config.toml
model = "contrastive audio-text model"
tokenizer = "word"
encoder_norm = "batchnorm"
encoder_depths = [18]
encoder_widths = [192]
text_encoder_layers = 7
text_encoder_mlp_ratio = 4
text_encoder_head_dim = 64
text_encoder_qk_norm = false
text_encoder_inner_norm = false
optimizer = "muon"
adamw_lr_other_params = 0.0011
max_steps = 11500
final_lr_fraction = 0.1
Rows from block 2 of the text encoder, named by matrix and row number. Rows with one number belong to one neuron. Each number is 500 + 25 x the weight over its row's rms, rounded and kept within 0 to 999. All counts start at 0. Numbers have three digits each.
# fc1: MLP up (text_encoder.blocks.2.mlp.fc1.weight, 768x192), inputs 0-38
# fc2: MLP down (text_encoder.blocks.2.mlp.fc2.weight, 192x768, transposed), outputs 0-38
fc1.511:553476493467507496463532503511474486451498473502525530502544534530537480504478494537506511482500493502544543488499492
fc1.512:520481495478504542515526489504517511502485508524481516528542453522485536484420497480479554499504495480524546475580504
fc1.513:485504463464496459512522463506481479515532485547482504525496506492472510515509554507483522486521507506519530515519513
fc1.514:442480521513520512476533475539513484528505470531539501526487502508499502475494512495534499496499473542507477510490467
fc1.515:476481495525516508529512459484483513519443511500477471472551455523460527524492517487501561549475483500463479427518485
fc1.516:463530503545487515506484459537492514461537474526437485469517539436481503532501506490506463497526482556515476503474516
fc1.517:477485481485484467487467498486502516494527497502524510509466501520472472496495464509510509502543526492490491525490543
fc1.518:494494475501524473508558447509476474474514480526479456488510509494483531482481516497484515487522519529521493491523510
fc1.519:528461490477537482471505482494472516483531512498442493527479485508501527524509505480523513480490480519529498540538508
fc1.520:502519494530511437519473502485504531524546511497552539526514524447493483546517473490471506520521475495500510492544533
fc1.521:482512523454468479498487528490505465504522485545506494480474503497507507492497524550454522507493508495499449495537526
fc1.522:475478503525506517491462481466509511540468507463512461462483528527520579518492518480490519550535518478519513507474515
fc1.523:536486497474512514516486468474509488468505498494511471471507496499500542527507492536486494513506503496507490506494442
fc1.524:487514472491483548484490521540499515536530527533489477530489508530547521448507519490499466539503561438468493509449478
fc1.525:547485482476521506478497476488488494492528468432509477483542548502510446533524475509477534517497509532447484537488532
fc1.526:478507510520491508520517484548515508544531487522487524528532517513505521508532498526468520456476502470443504499506474
fc1.527:520533489508525466498477466492484520506488484556520527515509489506526519506452502497516466486505497545480496492500465
fc1.528:482488520491500523493518498485482483520503540498457503488503463514489462485538512524518534508493486544481485502537517
fc1.529:483463539496507505547480457489501536489479524513494542472489508502539512555494504522510489548488462477522492492531544
fc1.530:513513507489506523494532529448459497528519491490533528493501478469477498558478478493488480488472449504526542527469471
fc1.531:517522512488463528537498510523442495526483510509519488467537545455489553492524479521495555497514464531510557517458505
fc1.532:513475516477494495475453486464479481533521499466458528536470469468508531520514521481487485481492471494488543492520522
fc1.533:475493508485491508512496467496510495518475470524504512545484495495520474505505495581493488498476490523493464476462500
fc1.534:494477499474466554530525478515514480491516499501468521521537486486509476508513484503519505528486500523466470477465502
fc1.535:452516485520471469496527471480443505503490496501492451473491535496500540483503492496475514495525471471553527494525543
fc1.536:501493439524575522546481475450497507511501493535472496507515530492492512493497486460511529451524483534492469477511507
fc1.537:502501531492468510519558479507527522516509475479497528481490503440530514494467503541432491551473508503527512490492494
fc1.538:494518468490485465500461529528463485490471484516476496495504478502487527484530504530538461488521540500518482488514518
fc1.539:498492501500457477498490488512531505507499485490462498501468476548513535514497505496475513527525475538526538511522533
fc1.540:507524463521517488484522473470477496515548482508484478493490465530497515529519461535493488539525524509488484501492493
fc1.541:542482503488459493518503477518459454527494476516457520494514463522488477464499521500483508472493480516491500556516545
fc1.542:556499471483508535513512467514526487513536546488507494500509504519479494531545476463477507494471460460505511502481477
fc1.543:543470543501496502513511498472510519491490558522534461479514503493485471513490431454500500483473502510488505492459495
fc1.544:459507484482485472460508533515492506523489518498518548466516486518484465497490509489513535494511530490462522474504488
fc1.545:468481450524511520488442524511535505472526518502498459480467499480465460506512553464462523509502502491500510524509492
fc1.546:538537497547493501518510542466500485448517511497491524497524504522484462545512487496498560526473512495475505485505494
fc1.547:527486457471544515493496504512490493459545486503494500482483517515496466506506499514492538542472520507516532492511512
fc1.548:495461496530500467510502472526509506468525479464483471512475465503493535524494489499454530511490466498494516474505475
fc1.549:476478496458510496507489515563543483486508524504494464505480539453510493537560515488525508461492486510504450514533520
fc1.550:497507475523466522524477530476491464515484466484497475446530527486487475507530519478504489533488516530487540476516501
fc1.551:512493487462503471496502525461553503502535524482462510533462468502470524484500490505485491492469455469496510537514497
fc1.552:492492500502490511490487486495481495528464539479478522482469526485555465489516499498512514461523525486570542477487475
fc1.553:476525519451435519506460506474520498507496468511487519504530498485518524467485511540519445511512493520520532491544506
fc1.554:499429540448446475495530500511504499477484536497510479478496535462466547484545525499524482506482517529509505523518472
fc1.555:515519508533514536471469497521496533510463520467489502529485488453500518493516492473519502498515496511535472512513489
fc1.556:497508486494488491511488463467560529522482498502474522453478501456491464496488541539509498464519517537493480500480488
fc1.557:501501551500491477506512503497509512481533468574460494541481517521485480451490502521450519498467485526524507484452514
fc1.558:515496469500521494517522521508499468502515413518480496481512462498476476546484543512521543490539525498524503501540507
fc1.559:507523525460527504502506520515518483537482504501471457501532498481510510488512516464491486512487523462495487474469437
fc1.560:488467499496491523510498517443464479484514486470492485489469524523484482507506499455488495525497478497463448563484507
fc1.561:465530472493556456520535482499430506491467474519466471485465524444499514461519505498456512495521496489491512496498478
fc1.562:462511478478470465491497507525504491502484471483508499494516490509478418503543520495500542545497512509507525527502524
fc1.563:520537565488513443522536518463481506487515481540531476527484540532517487473484484512451485500518466512509505482495475
fc1.564:523505472496491513501496512531464470517502481531492535521498522506474443442491532498468520509518466439507494517485509
fc1.565:492465424506494482504447516496546544488470470498524505499465505462499518505457504492471519499499502533511530512449531
fc1.566:539509515494575509496480507482517445498490502472539475520511515476485473502451495458528494514483521544543480508460488
fc1.567:529459527497473492512504492491432518473507441474486523505516565531509490524502498528465468513513474513482483519498480
fc1.568:524514550503505542482542482516448493502484464459530503515452531493515485496477516528493567496540513520484500528503461
fc1.569:511483529487519465492457520459513514525474538532519487481486515480498491521502473504485499496467533488468522533489452
fc1.570:513546460497497460504452505510479488488482475462505518498496475462500505491508533513481460565526503471507503457494505
fc1.571:520503526513498495520451529478487492515524521476538498549475507472502461477502497484531486484511474497480508503537502
fc1.572:473496523488466499484505507452476510497520521478504488463520486499522494515521463529491505530500498463473550461492497
fc1.573:501521491481529505544489532491476484483534507472496500426530512471503525471519530506514515490495499515522526498465534
fc1.574:479530491462560527492511483512515523512466497479488509497501540509478488492463509495506493543540463485487488494543461
fc1.575:484532504522498478532513503490531512533501471497557492514541509478490483477471515483465491457532482521490553487486507
fc1.576:484545511499492463511497464532505484493523455509527514496528468503477515509464502506521497507464491483477485485494495
fc1.577:516489480493498504488482492517469522491525508528477482528507494479525461479503506505446502480481518524526525505448506
fc1.578:455469487495509518511527551484510484509525496508490495532480569538497540524536490479494496477518502440473448566474505
fc1.579:467527495512483494476500530475531515509508488465481487501557499497485487475491465494471492533514513544511495467493527
fc1.580:503492496486548514538507487477480518470466515470488532514489504493476524531504470454518476494500519453502536491496553
fc1.581:503496462489518497509526469528498525473515476544466512475505495478507492490504496514521520464510467480507513512463562
fc1.582:540512523472522423529496481517516497466534499540455477528474497506518481469467500488474508530465536525526493523464529
fc1.583:495438495524493509498500572500518509515518513493499449515476467554503498527470488527482493508495480504508466488485499
fc1.584:503471484474541571514446523485443485525491542533493529472458473497493498495494475501493484512515518475511537493479494
fc1.585:484557497474536478505501520496479474502506529494469486509527476517452497528482467512450471515534513505467493502479487
fc1.586:547540486425523481500503464496504506468493517501502511505484550539499441488520505522508500516459492505518544503532474
fc1.587:502547443439502472473537497531467484514506521534492518463534514537523494490517505451438458494509515488520472505544483
fc1.588:468489475479503516474516483488494485514501507443451452515486512517506530463482507506500503515510548532463527516502471
fc1.589:460496464515504510515491507479499498509507477514538521488507483498506427511495491441558485576542485506519517491466480
fc1.590:496481489504493502485510501489468506473542499524462472517496488475536559555512542497518496466488556527482475494470488
fc1.591:493537486512543519501473513503515504511481495495494499481480468504520481512517482499494503466510484495488500547455524
fc1.592:506505505518488426522541539454568515505466502505538507480503538470532473480507518503470486521506505486530468525502535
fc1.593:501518492491552500497497453494540516487524557504491487473484493528521499520486496500524513476509485503517506488450481
fc1.594:478504477562490539497573507541527504495467491504480520492546505480502483519475497510482502459497499511511511506531453
fc1.595:508503535485520517497493430511480493485522558448520494458502535500471477499437461498539460506504474489497539476482485
fc1.596:497468506470516508536475518502514518544503471512451519492483527486477497509534500559545479488500525492478465501484464
fc1.597:500538519498520509522542496475471517541524461483486525499464487477519507493537454484541509459481502475513498526557509
fc1.598:525505559506557536505484495481483459495456512474514520546487489546471509517472495480496456507468500536500496493488480
fc1.599:481458470498529459511510478473513495477500479524449522476521512537495524513494464506528501535470476531512497500481462
fc1.600:540522493540490516473547562480547503495526514488471461512507518502509427483544519461530500544519514507491487480508497
fc1.601:482498528472473495514496492499534559471497501513488489470519472461493555525596521519473492542550516489457477499527508
fc1.602:508462515466487491520505518498508465528508496529545513498539483508490560462542459494548528519582479504467480479464529
fc1.603:505572496520523548488492503493492515478531475495490507500509527493477549503496493500497524495465520479481482491421477
fc1.604:474541497485524484477485492525508522461463516510457510496524496538524524492492513513510494537446535489489514510533479
fc1.605:531462482488493500458505513493533501541479486500483435490479493518486530537507542489478509487550479523481547519459498
fc1.606:474510505515475477487523540493499503484548525567519500519522482490525522477448495520485536521476474467513504466452494
fc1.607:491462506490491479506526555542479494523529449486496483493533534510489520512475496469523497460509508534558512521484513
fc1.608:487531494452467554490502506520531506490537465544473488488551515464479453480487507475493485499535513510510498455502425
fc1.609:538503464506469508465457490541555502489510491484514480507472490527505508548485501520524523456531491522487500500497525
fc1.610:468501517510480477497463487505489541519471523532496519487528455540504456473519496507480477496480481490476513501498528
fc1.611:487482488513506518469508514477475515509523465524481467485450522465523513491481504460515466481532519490475448482464511
fc1.612:494528481519475495532494526520534501511461481482470513475511498513524485515506499479471503523497538459500529494503439
fc1.613:498533492491513506484525519451432498530489497488507513494469473486484541468513476522492503517533501536500468497532537
fc1.614:486524493556497521489511499453491485527511442498496483486491508521495525525489503480503469528505494488477466507494500
fc1.615:525486490474536474521465457463518509464515530537468514527494485538521481498527445476493468482496517507508472517516521
fc1.616:492529458494509504542559483459533504500525461514495530535513469477461512492469474487509522507474530482500499479486530
fc1.617:488523518522485537496454493473521519487508492462523542523497534506528480499522500501501512485490544501489512485482492
fc1.618:462490468488468515517468511520517506486463474490558513488453502490493515521475496516532519488511557535453563515498457
fc1.619:496475536490509534519481512537522490510470498486470463542501500498527510519461541511493512514458481482529519492497488
fc1.620:474469486506488530502498475549489507473516501474551493490491452465503500528483489449531505492501524562520496501509464
fc1.621:509520535460437457488518510496502511498448518523456479516500508526494478516485504485531556531512505462492523483544511
fc1.622:493480458512529483495475496509528519473506547527438529492521541474500496454466478497495506531450468513494459520477445
fc1.623:474499520506452478473484476523553498492499481506505498499522495515528465436537530482468500443543438474509518511436505
fc1.624:511519507499492474445493512475513485520461490506506527530489494527543480520499489460465494511509523519503560491468491
fc1.625:453517499473527535476548501504528499511508474536482510504478490454527506460499493491511490514491494495481481488495496
fc1.626:463479512472508478529509529481474499513502491500526461475496510489452506470451492523543476541493488445487497499523528
fc1.627:507542511474478456513506472453565516521504469503511514505524498537513471488471527530491508501550519535494523498490486
fc1.628:468514509456489463473495492503489510520467526501526495539488551549500530526491473484498504525465467491490520502480474
fc1.629:518519480472481474553473526451482499474525499539453519507487510490477476527466490486507516489481493511504508481558496
fc1.630:444524474535486504466501467481495512525475503500520469444548523510452502490514466472475488508469517499519511503513521
fc1.631:485523534513513485489475512505473518468495540454515512507503480483519542511487478467528475506487466472513523554492484
fc1.632:523459526520524527516495474476485477549492542514517458444513480484529469462497489507492553483512504510481538507520515
fc1.633:474511504468522500514512483483522498498515524503499468556526512472513543516517447493538490501540495499481474495512467
fc1.634:528489517495465507481527508513462493526503478506501535500513512532506492477514488515475482512512461470473508533550507
fc1.635:462490495483485493537486504510471476522504492534511480466516496503475500509512518512541497504535488522502497526524504
fc1.636:514538528522522499524514544499489495455504481503496498513495490523473511463501521487473524525511500509488463555512501
fc1.637:482469540539533519503531450511498505459509556499477509505483480520499512545478492470469567480503478497483510498561479
fc1.638:527532451495417574514466492470490512528516490514448436486520531506496490472511496498469447521526488542508546503474473
fc1.639:417528494516518439551546460455501527525505529490522466522514463501477517481491513480538479488526480519471504500505511
fc1.640:497488527513511454483520469520471497468539491509510503499507488483489538499502488533464493535497517490542483511478508
fc1.641:461459487526506537523552483487456515491538481528441481510482515465496508508502526443528488482471522499466450527451500
fc1.642:467472482492519504495519449497489554481486468502491515501497457471497511486523475514496479501473492459493543504541497
fc1.643:466518520498528494526475457523483481514528537506470522479465486495507454554506458503509533492541501509558502505548487
fc1.644:481467480479501539565490483501504492539471480462526528501489478487483476500491477480479494437546474498530463489542482
fc1.645:475527474513504518485481472545499484480502492536457499475478505473509509528524453482529531484526472506511522505513511
fc1.646:489495514537509442514517519428521517495480519481519509513475518465540492470444478522527475515514461512498500497495479
fc1.647:537531525523550513533484447495485465488466505507529468533534515496472499541443505537464476484540502484490478509450498
fc1.648:478452487468541499475519497546502499483503506454533502443511506470496495520497490500501483468458526509502525503512518
fc1.649:522485508487524512468541501516455482488515453458501522498519503515506477489487515516515510465536488500499502536518513
fc1.650:463491491523516491490493479528462509497498496468471501455513496495476517510477503502502502520494471473544495560511505
fc1.651:514560537446546458516520448486540501514496483531535499491492523481503534497512496515544499527474518529514511484507472
fc1.652:450497543497464504529518511513528524527528493478557513534481495496518496538455482465505489473509487506500513550506457
fc1.653:458478480509554501506532508503466508489507456516491490500489568491498505525501505485522494568520488493479469558532499
fc1.654:516498468512484517511475460454521507514514483513456480533507545506521462485494459511495489531495517502477528465505482
fc1.655:468495533487472517501490453509474504506448491444531487481501479530540496472528471495469469497527488511524542480450511
fc2.511:507514496502496502517497517468499540473514515483511473505507492486524505456503489471510523534502499497446484498518529
fc2.512:517524519474456526530580502511508513497485487520506497497499472518489521512481501465518534487459514496464490554513533
fc2.513:505487478475518465498477470502476514492524507513498486515506478503501512495509525539508502507489480493502527478525481
fc2.514:525476477499479486481502480571447489498488501506505497561471507498523502485480479512529480533490516534488543497504489
fc2.515:491496487541516527537508467486501474509501475499489462457557485518444501523503538486530540539500491472477496487558535
fc2.516:479523525503494513483515471522541482473478499517458494528518486479461466483513433494523539495513451513522488501526497
fc2.517:475511475538503498467470523541479500494479493531496501496535466511493477491544468494506552496519507508528461482489516
fc2.518:505511495485510503502535489505487501467492500519483508504526515496499514507513529547490512502504503472526522489527491
fc2.519:473506492458526498452543512487484482516512487499493529540468499522559533517509538497525515500497491529479468461467530
fc2.520:532542499524469485511463496476537513518530504449528496482513464504465489558499528493487449513541517500457471536521488
fc2.521:504549498470495470521511504481514474524540478542509491471522473533503488495485501507490509538517507514491478492525509
fc2.522:501507448460450513475488463468495492530493504502514493486482536556548471520538511473489528529465504523482505492528490
fc2.523:521493497471500503512519481460488496507495505480522495473506497510501537484480457530485503543510492473519492521502466
fc2.524:513507473472510588461504505477494509505509508508505509512475488516513539482478516498525455518505566493497529494475487
fc2.525:474483499493460515526486511473496530477512511447467503477478446485475506492496498494523495490516514495517488484463472
fc2.526:491496465471555501477537497479471507497487532494489466494484464471475507497488514478530479512531541509588499498498532
fc2.527:544529485539497506500487484455522499513553508534515539466537501528506487492481513492453504473479499516498476495511475
fc2.528:488513528516494534529511486469467503517523496511511518490519488532495448508543525509511509522528474517477516515509524
fc2.529:500502535537487502553527482544498523501454516498493504441444504516547526499468510492500524490525477503514493505517527
fc2.530:507526488470458497506458449470461519504531524456520457509507499556499496507462473468480475486490468511506505461468466
fc2.531:478475514489470529506507481472487482525554528499525469479517500525520475498500506459473498471482493505486509498476484
fc2.532:511473502515517485475496500489505463508501531519507519527491492514520498497522510490505476509478485497481533459484505
fc2.533:512563484480499562515472486465469501509490518519508521499493466540505497519515498495540532501484501476512503517514496
fc2.534:498525521508469512499521495521474469523483463523477537497540477525502476516483480505549515503532509491509493529515521
fc2.535:506534495478495482488506440547469504487510510463520504480475497510482484526512466487519505486499435493450491496519487
fc2.536:534543465537540484547518485476527481540528499486465521464518512512477499470528477476514508495511464566492491495512513
fc2.537:524538516516464506494534538489546513523551494471504497474480517495497489482481528477478487494528532506500498475480515
fc2.538:529499523520488479511477467509470499501483461494485531499482476522502490492516524471517463480485489455481485520521518
fc2.539:491484458506484492471539448515493522518475490497508502529482494534541484518486477487488516516514480555485503494539545
fc2.540:489480511482467521470482487483484480522538520500487499557482486530510506492501484516527471487486495512478500535520496
fc2.541:469503486462521492526515541497544542491510526492531523547502537462520498528487492493521499491517508484533540487505493
fc2.542:546489519504459495474490519514510474505518536457479497539496500525460468500489523482458436504444477491474513504498506
fc2.543:533524542522493480474464487478541513537519525534487479521492560470480512503512476502512492521523530468495509517501477
fc2.544:496519515508494496465530507535498507521489526471500502477514516492483454480504507482475533539489468540515504522485469
fc2.545:486510505499506505491463495417500503505475455490483550497521506533541517495520466502524459479493510526478481486487472
fc2.546:514511537507506444552522471508499486494483510536459500521484526491482502516471488559486486522513539527475516498494497
fc2.547:475528537518474488514494486525516533499500550479495507516515516471539485500517484474511532510520533473535452465466532
fc2.548:462494539524487446511534495541490507469502473518477527517503447470523490497528469490501506501515468481484505531494465
fc2.549:482522523473490472515509489466505530505491469504493498516503482543540479472498477496478510519453520469489532539513491
fc2.550:505525515523483512523535490489495476520521503486530503508540550477523501500497514508465512507509508479472515514487515
fc2.551:559509485482507465506499505450515522486504516515489506547464464485482516501471514488502493509500473449497499531483531
fc2.552:512463486513533538511468517493490475526462485462499520465467514509535485468495540516488525462535497493511476527489497
fc2.553:506541495490477569491477495473518504519517502529516533504495491484517515510482496496503485496491466457514509492506525
fc2.554:499418553479449507481506477494511505462487495477508493473493501492485538488537532497503478487501528533491496496525492
fc2.555:488556514481518498473466474523480535493469524515453472483473483490508530454508461494515553493538492485488511517478477
fc2.556:509490490499519491481533499479514533519498517541493528462470493465561492506499476505463512461498514514483468491489494
fc2.557:504558485523477502522487503506507502453492502553503521552480522521467476483520499523458532491479474501513543491492501
fc2.558:463508510496487513500470471507528543507475560524507529517493500491540515460496451532506430497509475484484517458504502
fc2.559:460505508488518478496502485513516515539432522462478474536507488445535479492529489480483497542515485466504517491505492
fc2.560:536510497529527468512502497542524500485495522504508505522516524505503465514510500548510508504511508486534563400522505
fc2.561:489492494496534487486495478525494510495484499497497523495523491487471554525538500553453498475547483483482497476521466
fc2.562:494461530515460482521510520505474505480547488457516492500538500454502509496482515495475448531500471531533503489487475
fc2.563:484515501519510491537531517473500462491499497517510471499502548477514492475494454499453483508501512479483466501486501
fc2.564:523515509506476492517526472497497472533462493471521466428499448522535523505506462538501486489492496530509544505497499
fc2.565:502523494457488525517477530485529530478502498518559534515488517490530503499478539472467531491522502503521529505495510
fc2.566:537488513445570483535505503500533488461482524484493463503507496468490485497464508469522504511483517519483477503469486
fc2.567:508508506525495535523439499519524495454489569530507484477496463483510449453519507546499474521507506511476564491498510
fc2.568:497481447517461447503495528478527514474506527528485508485531483509503524472515493479513458510514497465492512483499521
fc2.569:524478543512495526466489504520512511529464519514522488502489558492472498534528522517516495452529520462511502513488461
fc2.570:495503485507486439529537521491488484500487465491512520492491478525481442481549529495483487482522514490491486501503515
fc2.571:537480481488491485501441525496508466483528523484499456511499495514509467520512493494527510503516466510481515503517467
fc2.572:472464526496495490471530511479493558496481513531494501470506470492522510511516474498503492454543513462485527470493489
fc2.573:462479486491510445486531504472522485510491488459524534475479480489494486510513520535515505469481512515471497524467466
fc2.574:536507507501441494528456482479497494505538531516491498513493480477509506527501488513488490491477506501529510520500498
fc2.575:518470491502528474477476505507489489522427496516490497488444470510506526536488487520522517562500492513501500515487501
fc2.576:494537516506489449505471496483479492546489476489493506483497511544490510505489519496545474493449523485480495520518518
fc2.577:514535430494486495463507498531486500531486488490518515515494528502478503512522503510497506500508456527506501475468534
fc2.578:524516508471496475510500469495512519504496506492526475495506449435467500470481487494518502477507540546540577441508511
fc2.579:476528484488491533473504557526506514484519532462481529500499467502473521480470479514486498483504513513547481499471489
fc2.580:532479505486551486486503509522513488505448496512460446475565515488489496518489503496490477464527495498500457512530525
fc2.581:493503461504482524514480445513513504485474472519506515500480486495505533530471491478540546517484529470523492547495492
fc2.582:534513475499504465515519477552573514457494509504497527541508510522504510489502510526489505519490482536469513483494495
fc2.583:476501484553489498546532510527535492509477487486506496465486484541538504499490503524477463553471464513529493490497485
fc2.584:470480463513518480524466535457515471526488509524489460477476522483474501471512492526532491525510510491471521522488478
fc2.585:496500497481500502464497477463482488495476551483504517538498505475459485505515451481437496536564492499502501523506531
fc2.586:496484490526453504520485554484495523542488495507484560519523475477529502525494508508508519538505520519474475470477516
fc2.587:494543482521530529490536487555456491488485489470511511486500485510544510480504499500454448505442486490504503492516514
fc2.588:513507511491524517483543532477461489469500523460522481502505532542475507457462467492521465482493556540509501491498480
fc2.589:534491489483473505504462480541463484516510463493478503506516500470472534524499474520479447476489512493503464514473514
fc2.590:514486545555510518519529499487489469501459513492487512476491517545469483453493516510479500478503506461514520514535548
fc2.591:482515491474521541528444473543533499497475507503475517549466509497508543483494468471463494515481512481504501470509515
fc2.592:515531486494483498498496559480502490477448517517537494472485551476499458466472541501478485508525540471469508516529512
fc2.593:532501494529497509531521513461520537524490461505491531516503529490511450509466473510539490522538494521489490497471509
fc2.594:468506488547515520497576484525578511506522508505491504510479539493493462471496497510493465498483520472480499521532458
fc2.595:463500519509507481496525495452472486484536519487521506444488498499469517503475487489524459544493512510476503533470483
fc2.596:558516465536526551545488496500448497494528511469485507475483521499487488519501531476505492525493513444518514491497526
fc2.597:487525517511507459487507506527464504537496472545466519483535505491508522498507510538502499453488541488523479522553487
fc2.598:493482540472525511528470502480495452484494517517508506518471502494501499484491497514517471485456510509475499484488496
fc2.599:511468493510505508522512457485494477509498475467459540442506520522469509504460471543528486527480543519489509512434479
fc2.600:497518490513490510488517539496537485500538541480452489490501487497506430499568484471570506518479502531504520492505513
fc2.601:495479526504463510502509513547565547495468501442525525502475482433468529520505493525486467518511503507513498477531487
fc2.602:461477488479490505504480526472511482526543517500525501523526501470500525478513499522533536523527529506518509499449517
fc2.603:499484466542495559517500517503496448522476515516511484511525527506485553538489516517498532505504498496487499498496495
fc2.604:519514504527505541494509468505516507449490489490523494498500513540491528520457516545512485547444490469484480526505501
fc2.605:527463470448478513497486502480519527558477515510477485521559491509494525502513545494456505480505468505499526462494515
fc2.606:473480514521467493462565483485493460469489462502510482482494503502485507511533517500475517502496474529512473450485470
fc2.607:500485477459535464530546492531494515552523512469561467511497494529508507487538495523500467491472518532486497463496518
fc2.608:522469494509481479482545509502526524484464502494529482502493492487536519477508441527483541530526548457505496510505511
fc2.609:494508482499513494500475532521499510470504544483502504511516504494494514481483477453468524524499470531509520516509514
fc2.610:473511493462501487524484493513487525537469478501502499482540472578522499488487508484534501506544484512494512514498498
fc2.611:493485535514533496532490478471476492501506491510512507525527491540458504508473521541480449471508503489516527544512481
fc2.612:500526483521480510549487491527517465474477508489497507465501517519520457491514561471520514511518495460481529535513523
fc2.613:470490495493504534510507481457497454511543476468513543516491513452481503484468468512476474500499506496519489534500525
fc2.614:510504528464485491518484491500522483484502526482498458484519483474499486509487503564497501513492464501479517501494460
fc2.615:494520498504475482528482494472513522464532533515516490491492464509519494488503486498494473473494547485486483552517521
fc2.616:565529504508452505480508528498504516478469481494496519492524493516495474510486486518549530485486540476478475536456535
fc2.617:473523540477481543506459513491483508485508473493515538513467510463571483546500503491528515494514507491492516508500481
fc2.618:465455522505466475468488475515561467542486433523493495505516493446528458537481462508523529461509510527530464514503467
fc2.619:509465511484507516493480544509532471511540518522501476534501500536546501508475510480507525507466498515526505460533500
fc2.620:555478518515518484555508548476498471507486481533504465514507536538474510477478485554499468466493485480487468485516526
fc2.621:495485470538492475545520509501492471486499493485559481501476492477516519512497456508527516520505525529501472535500515
fc2.622:503501485492508508540513468450536515450474541518487537437487504513501512533453488465503471526508524518487470508492471
fc2.623:482518496481466496528487441529515503484524537474482505508507477521549473450525507475481515471523451499492474517435478
fc2.624:498507492519484487460480544468530458467463514510508486530458505528545495496492494490488478479520536512483500525470511
fc2.625:501535492512484525468521530510529492497495525519471485516493473474545499496479513491517476493537481482503519460498508
fc2.626:507508482519527443484491517521476492498535479510498501500517495488496518484479475542525482525499480491501509466494507
fc2.627:487461498543515534511489532548491513515463523482472504484491523478523488513504463482515510503479508487508490533533497
fc2.628:515490470499477515495478492503513483492494495511529469508503516557470511531499467507520453489511517496495494491502434
fc2.629:519541545462501461512487527475496524478501481464465500554482525479460503487483473540512504500493494504483511499523485
fc2.630:485541509506517497487469499555481528498501503493503521470507498538488525500532497556496478467470542535512535489521530
fc2.631:443528516465514491474532478514457501500467515483500483478477498543498519488458464475511485491532463461503499512487478
fc2.632:490452497491465534487478522499523486543512543549503537449558549498503480461567501498523531468461499503539504506495494
fc2.633:523442510504460504504506539533506484455512482483472512499489502490497483472509502463504517495476550474552540501515526
fc2.634:553499511466497492481519495499501489437490510466498484476502485507477459508513511495515486513515520502538502531512555
fc2.635:515487476475512512497533511506480485472457501528488507484520541573515501482502489519547513500509476502518530498515496
fc2.636:508509511472537490488536502511484555454485509512464494509494513517531520499481533499509521503523510501535486511485474
fc2.637:476509529539509524510492475501457476494509506499462527499492505527496489505459507471498529519512508492523508520511536
fc2.638:524509498485472554490512463484530523515487495521512477502486530489518510477525459520454511518519487489490530482483534
fc2.639:464514491518516470494520524459478490505486490487517514473492463482464519467506528502541486530493476537517495511475520
fc2.640:489516453484492457476518513520500478507509534482462490503518538530467493501493505511535484490492482482525512489517491
fc2.641:548536499510483488480497512504503446485490514503531491512484473481510484500513495579470564456511511474523558450485498
fc2.642:513477477506520498459485497507495513517481472519479468514520500492480530491536491513511510539509502506522470514533490
fc2.643:490527546546496465519482457469484495523516520497492512478493484512540450552503499508553509467505530531507496505531494
fc2.644:535518510485464501437473498485542499486524493515447519510511510490542511502523478537535499568479474498470574474501527
fc2.645:493479537483498499523477484503508482494489514518515493530504518510550498505516416521528517508480474530486536489534501
fc2.646:483499504522510486513517568461502478507492510493508502492479507473502481463481508479527512514500484506494519507501472
fc2.647:494522534470534515535500488471510499489447508501498490512503486501496492485547498548467530524494463472511522479550501
fc2.648:503473491520526494508533465552488517550470481462509480500501527509493510517477484529502456463465543514516518517511529
fc2.649:474533484508467483512476519522520556483464533516503475505482482462490537483500482509493497497498522496514501489510487
fc2.650:510484498487491530498492470510477519504509495457485496492471517534492486484479508482523480523497539488496502485506457
fc2.651:485530514478524510466534523522600506483515496481496503434530477468495528530459522468489510498482506508520475525472491
fc2.652:474525489483521482549486502523530515490505539495528482518484489525542497547511498479507494546493493510514521493484460
fc2.653:515516509478437482510481497505525454485481525507526474525497443518530492471529478537496486446495525501561540465465523
fc2.654:482552503489483498505497497462517482471514489527496503499517497516488539519496503490491490536502544506473542491481502
fc2.655:451516488471504473520471447510500485478471502479499492481473490525515535491514490464457490509538474530485528489470511